Weights of a small contrastive audio-text model.
Model: log mel input, encoder depths [2, 2, 2, 2], text encoder norm rmsnorm.
Training: soap at rate 0.0047, 15200 steps, batches of 256.
Data: 26041 training examples, 149.4 epochs.
Rows from block 3 of the audio encoder of a small contrastive audio-text model, named by matrix and row number. Rows with one number belong to one channel. Each number is 128 + 24 x the weight over its row's rms, rounded and kept within 0 to 255. All counts start at 0. Numbers have three digits each.
After each channel's rows are labels from the 100 clips, of 14848, where the channel reaches its highest value: "responds to" is what is common among them. Only what is clearly more common there than usual is listed. The data: Morse code for random letters and digits, with fading, noise and interfering tones.
# convs1: first pointwise conv (encoder.blocks.3.convs.1.weight, 112x112x1), inputs 0-111
# convs3: second pointwise conv (encoder.blocks.3.convs.3.weight, 112x112x1, transposed), outputs 0-111

convs1.103:116131107204149117134167123149125168151142135120143118119121118101102139153143161141092138114137120163154098143167123095120123154139084166134106148144133113140117137136097147093096151141179129167108128155120140131129151129110169151156110100146171108118082147136126156090132072176130096151145138127136143137138103106119141150142171118164
convs3.103:138153146086126141136155121131146125144095114127159116115097135146143149095145096156119132085097138153154157125094133149117121091065139136124132081107137124154195160129139096159102132114149155143162141165132128112111138111127154102170165158104116153161152140112114120106124115134092105117119113152181137138126072092129157095124125112106
responds to: speed: fast; the character "4"; the character "3"

convs1.56:133157114124084030115130142129160131154076115146122094114143150115114147122116173093096165133103124152137134130138113111104135103104083133117208094123125133105147100115089131140132132142115109136175096159088135105128133119141145151158110150110147099163115141116127116110086132156117139126095163147122147124137138136120134126152124132108
convs3.56:120118108147132188119126063156110140104139120124164117112088116115116129121110133138105181141135147102125137125128117065158190167104144093122134169113094078118145098105111114161116142148116130130104129156147127140141152131131143151127110147170103138121129171119131145111128121169134115120117112143084112142164109080125126138068104120131
responds to: speed: fast; reverberation; the character "2"

convs1.86:046105119160138140133090097128131191121100149150113132127152086146150110091120093100146146150138174175144085140119129109132124137114159123131166121127131140102142114158150123126109110136150162088102132113118102143135165096179122105147129140139170137080142120121153100144112138113148150134128107111099123138129099149170098134110112146152
convs3.86:178138101125143130079126122115158075138141160143099146119135208115153120121097158136097138132100138131127148144107127120129116178126128098139136149069144144107176196130124134127108102108129112111112130098148115109106122141166140142141162172096133132149141144085138161136143142100119146116124142130166103179161147139135114134112119119130
responds to: reverberation

convs1.52:132126134107096118122150156116156101111160154108139128101177139121099149087111110146147129121136149117159116102119094168145160139135183141125102132141130146129150124106101168116134104117147161130113153133142089098173148089096095095134084142171078152148139116127124142149147109122154124133133151106144159099077110145144171175110117131164
convs3.52:096121101163044139146153110145130131118102125161130111132124126138136132135164105077123143139097110131125109136139119095150122143109177117138134120135130142123111121182130117104128115098154152139110125072152148116134105120104148176146140148136115082145128126130131087137151160155182148140139109091132154124108106138147155122193141108072
responds to: speed: slow; reverberation

convs1.85:111101146168116112154162143109114096150087087110177186127161122147126118097120119094109106128116129130144138140128151180119124134128095070140127113165130145087155150115130110125126127095123132155105137150108129164154124106149157078116118153114121108141152136122179125151140195115156111100110102133122104120096128154131141111127110176150
convs3.85:115146166152152128135139145113123140115120087073094078125176109145138149140147129123135136159124106122118141136132121140109128116143078127127127107134101109117157107091145121136115130144111089092141129158142130132159147153148116088142127152171143112082090124116101098100144114088125102101103175173095142137179084119134150092084106150101
responds to: reverberation; speed: slow; mains hum

convs1.105:101093126177096154086137127100111128148130071135038110139150142124149141089131118137103136137110110102163162132116170146131154123134155154110116140141099125118106120142165152111116104116068144154119149148105147110135147119113118097106150135152157140138140113113122150144192130141101130143101101124139132091111134141128072154100136123132
convs3.105:119123141120145182162109112141119126157095160186114169132152159102106142173140129151118121143158137157142105141143131141115109140120139087111135114151179119126136111128124140135129116140149144152111080111097148139161160143158136141088169111129099143105127101160176144157169189146113162149172107106124123162096117128118099147148143116142
responds to: reverberation; speed: slow

convs1.64:156124177155126138127151146109127115192189136147129104113079092095134136110111135101127154120171130098141115127098140098106077116106144155127148139098097103096106131139140150128124112166155119142141101129151094156127125101077099084170162106133136126165154090123096144100116121151135127138129123123143091117112152079130125135141118139102
convs3.64:090158159185113146108116133127187105085132126103086109105133164160118099123108140138187130126154115088145102127190140108111092110111128170139159125135148114168132103165105102095095113124110119139099093095142121135140132125106149129143138108142073122136140097154095143119143133114128108120112131121093133103093142117154160106139122139127
responds to: speed: fast; reverberation

convs1.42:162137139114176099111145153137119135127097091148100079115096134134107142149140165104103121149103144157170172091121111122089130115129166156123191148124103134121141111078128109123157141163102139161162131107127133140132118107140122129138117198140140157116062161135131129140101131157110128151112122130130137140120143128167095123146141176130
convs3.42:088133128099075140093154112105148115139062094130150158111103159129131092116146110105099132128106138123147093105127148121105162125127124099096100114130098124133141108131137118123125144128115117119144149130097118149150129133048126129127173148142154152131109102147147128131181138126227112122123158109141117105107095115108128133116150117104
responds to: reverberation; speed: slow

convs1.95:130119129121163131114164154172142110101181153070164138138149076134127127151156106126094127082162156131143074111130152151085161138134147132120121112146115128113139126080117109144115181124125122149163127155095128135120165108087131128184122099156153140108148138142161102131118142129163132132129149152132157136155176118140145113124118140159
convs3.95:103100168150143123109149131097140102109099131092099128114126169159145146132126146077150133091142119117122174133131100123146086111152107088126122110159116133129109162118104106092121131098093157080103153151112101081134104127085116097189101129114116150106135116115113100105138118139141079131137095123081099117141119128153103147125170124135
responds to: reverberation

convs1.19:165160098120123116089137124104113061131138120136108107126109114149138128157112125098112127144120166110170148153156122176150115141143130117144150139165128126130148117083144132114164106150130150122088090133115120065157143173090108144115125150159112115108122150110137113135168142089103150098171110112149115156133125172104130076145161108140
convs3.19:112109088121146154142092129144098120145130137144145108101137111113155126164129163115080101180125127135123133111105143135168111097147121125165113122128156144098158087065162128140123136136084199137130147139123138162145108136091126125113125152135138108125117127183137108128129141128120179147080131137132129151149088118067088123111127122154
responds to: speed: slow; reverberation

convs1.75:073132118130151133147135230140105141147118118124117084168111127119110124159106141147120127121138116176149120112139120157143122136116127142133143209112124118117121137132086122124057143086118117114169126140189125086111131113139114128138139095139145145117118121115117090105159126104122122112120103131150085143131135143135153095132111135135
convs3.75:099159121145113118119080116130136139103132106128142134121151122119120135148235120114146112129122128145140137092123148154140130117158117147130128127122090147101155112080137110157122109116133146095108134174119117144130153123112110133126108144106148070123137127103085168098141096107116160124183204121131146128130109138166120138157096109150
responds to: reverberation

convs1.109:155137079144059122158141162156147157112129103093121112157177120128087097137168132111171074125120149119083116062137128155120137159139115142120110136110158119122136153111137118141150136168137153151107166148114109105102145146146111147101112146154083129143125133141106103103149130111129135146138135129133152143174121158137147173103139152130
convs3.109:175161153102090142106103128099126116151140132108086116113124161085140109098169106140112147124109116103138114116124181139137148158105171113094131117101127124124149127145140143125134123157228126159113127130121149143164145148128135164107126138157140122145117079139156153111120170132148174131148110148128156112150150120101131135115120071139
responds to: speed: slow; the character "e"

convs1.90:118126114150134135159105168104099125155164138132135145157186110111136117121141092128114145110126120140161123124160153163144140124134160117103125125138172104121155096101114102112149102102124119106153127146126074146121129121146150088131121117191116061162137105101100144163163166173127126188140130140116104129144135133114100126167096117100
convs3.90:131111167131092143121140088143098134129156129136078094174147148144136101090140130122161087151147149133165124152115131145111132120149115143136140113164101150110131150155103112155146102118125109116101131099063100095159141115129134116112121116081127160085158133132109144115143117118120180134073122085109193104126119113124156106127149103148
responds to: reverberation

convs1.15:128134100123091137138124115126116176092133129122146155150125122091101131126179170087134102111141123135127120149100119099122115137141120139166170100124135142127102115147099132144073155140133118103126178126192123145140134109156096121122114133123159107143102096113115101112147137130111133126087119139116165085112145117117181206143122138077
convs3.15:155114107118133129144136117105101122105139155129077117145102154093149136128121085145150115143150103127160121112151138107108122132142123166181166168133110096107114146114128157125171137147113102107157116139148157116122166166098065124118154147128154120162071105178118148143116129136094089139140148132134091173177146144118147146105111128109
responds to: the character "e"; first character: e

convs1.93:145172122132166102124111131129092162128110129158133105136102097109127128166142144128119203139136099149175108132101136076159147159154191116136075143113142129134133080101119146163145147123144125104103100133130115129130107138149105103135147131157157141143161152142119154092125147104089136124118126106121152164161136122153096119182114109116
convs3.93:137070155112117150105186122124139114087156128121122104141128159149150101138101115127119157102115162114115138120143131122134124149152114124101107087154075095123103144111094156172156136136148097137120117135153109141075112137081134185145154129105152140174153169167135157107148122126131163168125132091158141106116150119106112150115108129149
responds to: speed: fast; the character "3"

convs1.70:151129114140115121086102122139132081107115080117120145148106116114117127134159146126135122117118121085113158124131139144137135135148103135096169147091105115108124119119119126158109147198080111107125101142147194138141111127171123131154117179089165165107152147112136107168155151166136124151151120083126084162123148163106107122123141144154
convs3.70:131137137106172122115173170110133119136149157109091111114128123108148108141152091158117126118110166137155116126113127128110107133088133130132099164147132105100148133078101109142092151153118118144156135178155141142113113160136106124111139166095093094121125160151125133111086170158147116130098105179160146168117168094095173140149149124155
responds to: reverberation

convs1.108:128112121105144143141148131110114108164114135125151137124140172112105126158152118162168128118142158149175167105056130111114164137155108100121142139130167134159132126111131110118162111108176100123127115130133168139128104110142088114123110146152061112077097128168122158114131121107147119157160117122128185153171119101120108093134122119150
convs3.108:122126120136125124122117088098131114149153121117080113160146127137134148084104119152107165109122099117150115114158113122122144121197144100135168130114123169089140132149118146119134166162154117128152125152171133114137098145090166138119134121152130121112123058103127110116193128125119155087173100156141136147134134136163106120107158139181
responds to: speed: fast; reverberation

convs1.77:086131160147137117091140149164107133161072139109138149120144140159148118110129134075137136111134095124147131145087142120104071114110166133158123094131114147124125150111131138138087146095151043093112160113094176122125122127093144142133142145110145146130121118145133145126121090091166115150139146143110141120102157141111147133138082104161
convs3.77:105153121103101136130130117145168154111106144123139156142151136143153152174111090119105104108114121136096121084141118100111164144117151109088123160129133107158128178115129166097128152097126176173089140147130070125136105115164153153117124123102099102121150094078110118095126144138180119140126096118168135144097124166099143105134135134118
responds to: reverberation; mains hum

convs1.25:147124101083087133141145162146140141152163172127102103115173138123135090094149149133167100128122121095099143142126118164097159127089190111108164134131116145118171151117102136103085163123141107109154144104103120138132147128111126133115127123110100074129159105136153152150140075105166118153118123151124126126120156147160108142167104148146
convs3.25:093134108114109085155102137137140117168114121101138138102126140098143151137146146158143153136161079151140141139115127113138077114154149128145122178102111123121178097098136146110125126142082147161125175116112122125108166121135109132097175112147103099112139120122103129125099106094192137111169177127117098144116132148118099150181111110116
responds to: speed: slow

convs1.20:111150120124095106137124121110115037135159173110136156100160116147112108108168141113153124094099142149151125108109114169108134123121137114111086125135116135125117132133119153158120119107110127121133137101150140156099191123139120145129145093169113133098146149124089139097121162174188142139121150117107138158108177148118154117166119118098
convs3.20:122093107130095171136122161104117108144133140156135100157153156139115124140119144153120094142119152141137102128144120165104168175128092108144148154091108129123106124104109156115134125081121133107058142131190126134115072149098140109165107125134139129099145121114143130136137089132165130100103167150156138120115094106153179109109154158143
responds to: reverberation; speed: slow; mains hum

convs1.102:138126152123121120160107129111131155126126134117148157106113109140134106098120108150134114127116079150161121114134112087168128132144085122108133119167129109167144092065139145114097136122139167098098127118124100077119131120126141128144141111090155176128137156165142140115107082115118124115115082110126110149103135130162185052124098152099
convs3.102:109109117091149138115088108092107145139136158104169089116145146113087178168116165158121121143121114135138140106149184139126158144138145134130161123159109123164153127109125111115086105137118112135175122133103145096154167149153117165070105162126133118162114093138139103097158172107147117134176137142137125107107139131138127094123116110094
responds to: speed: fast; the character "5"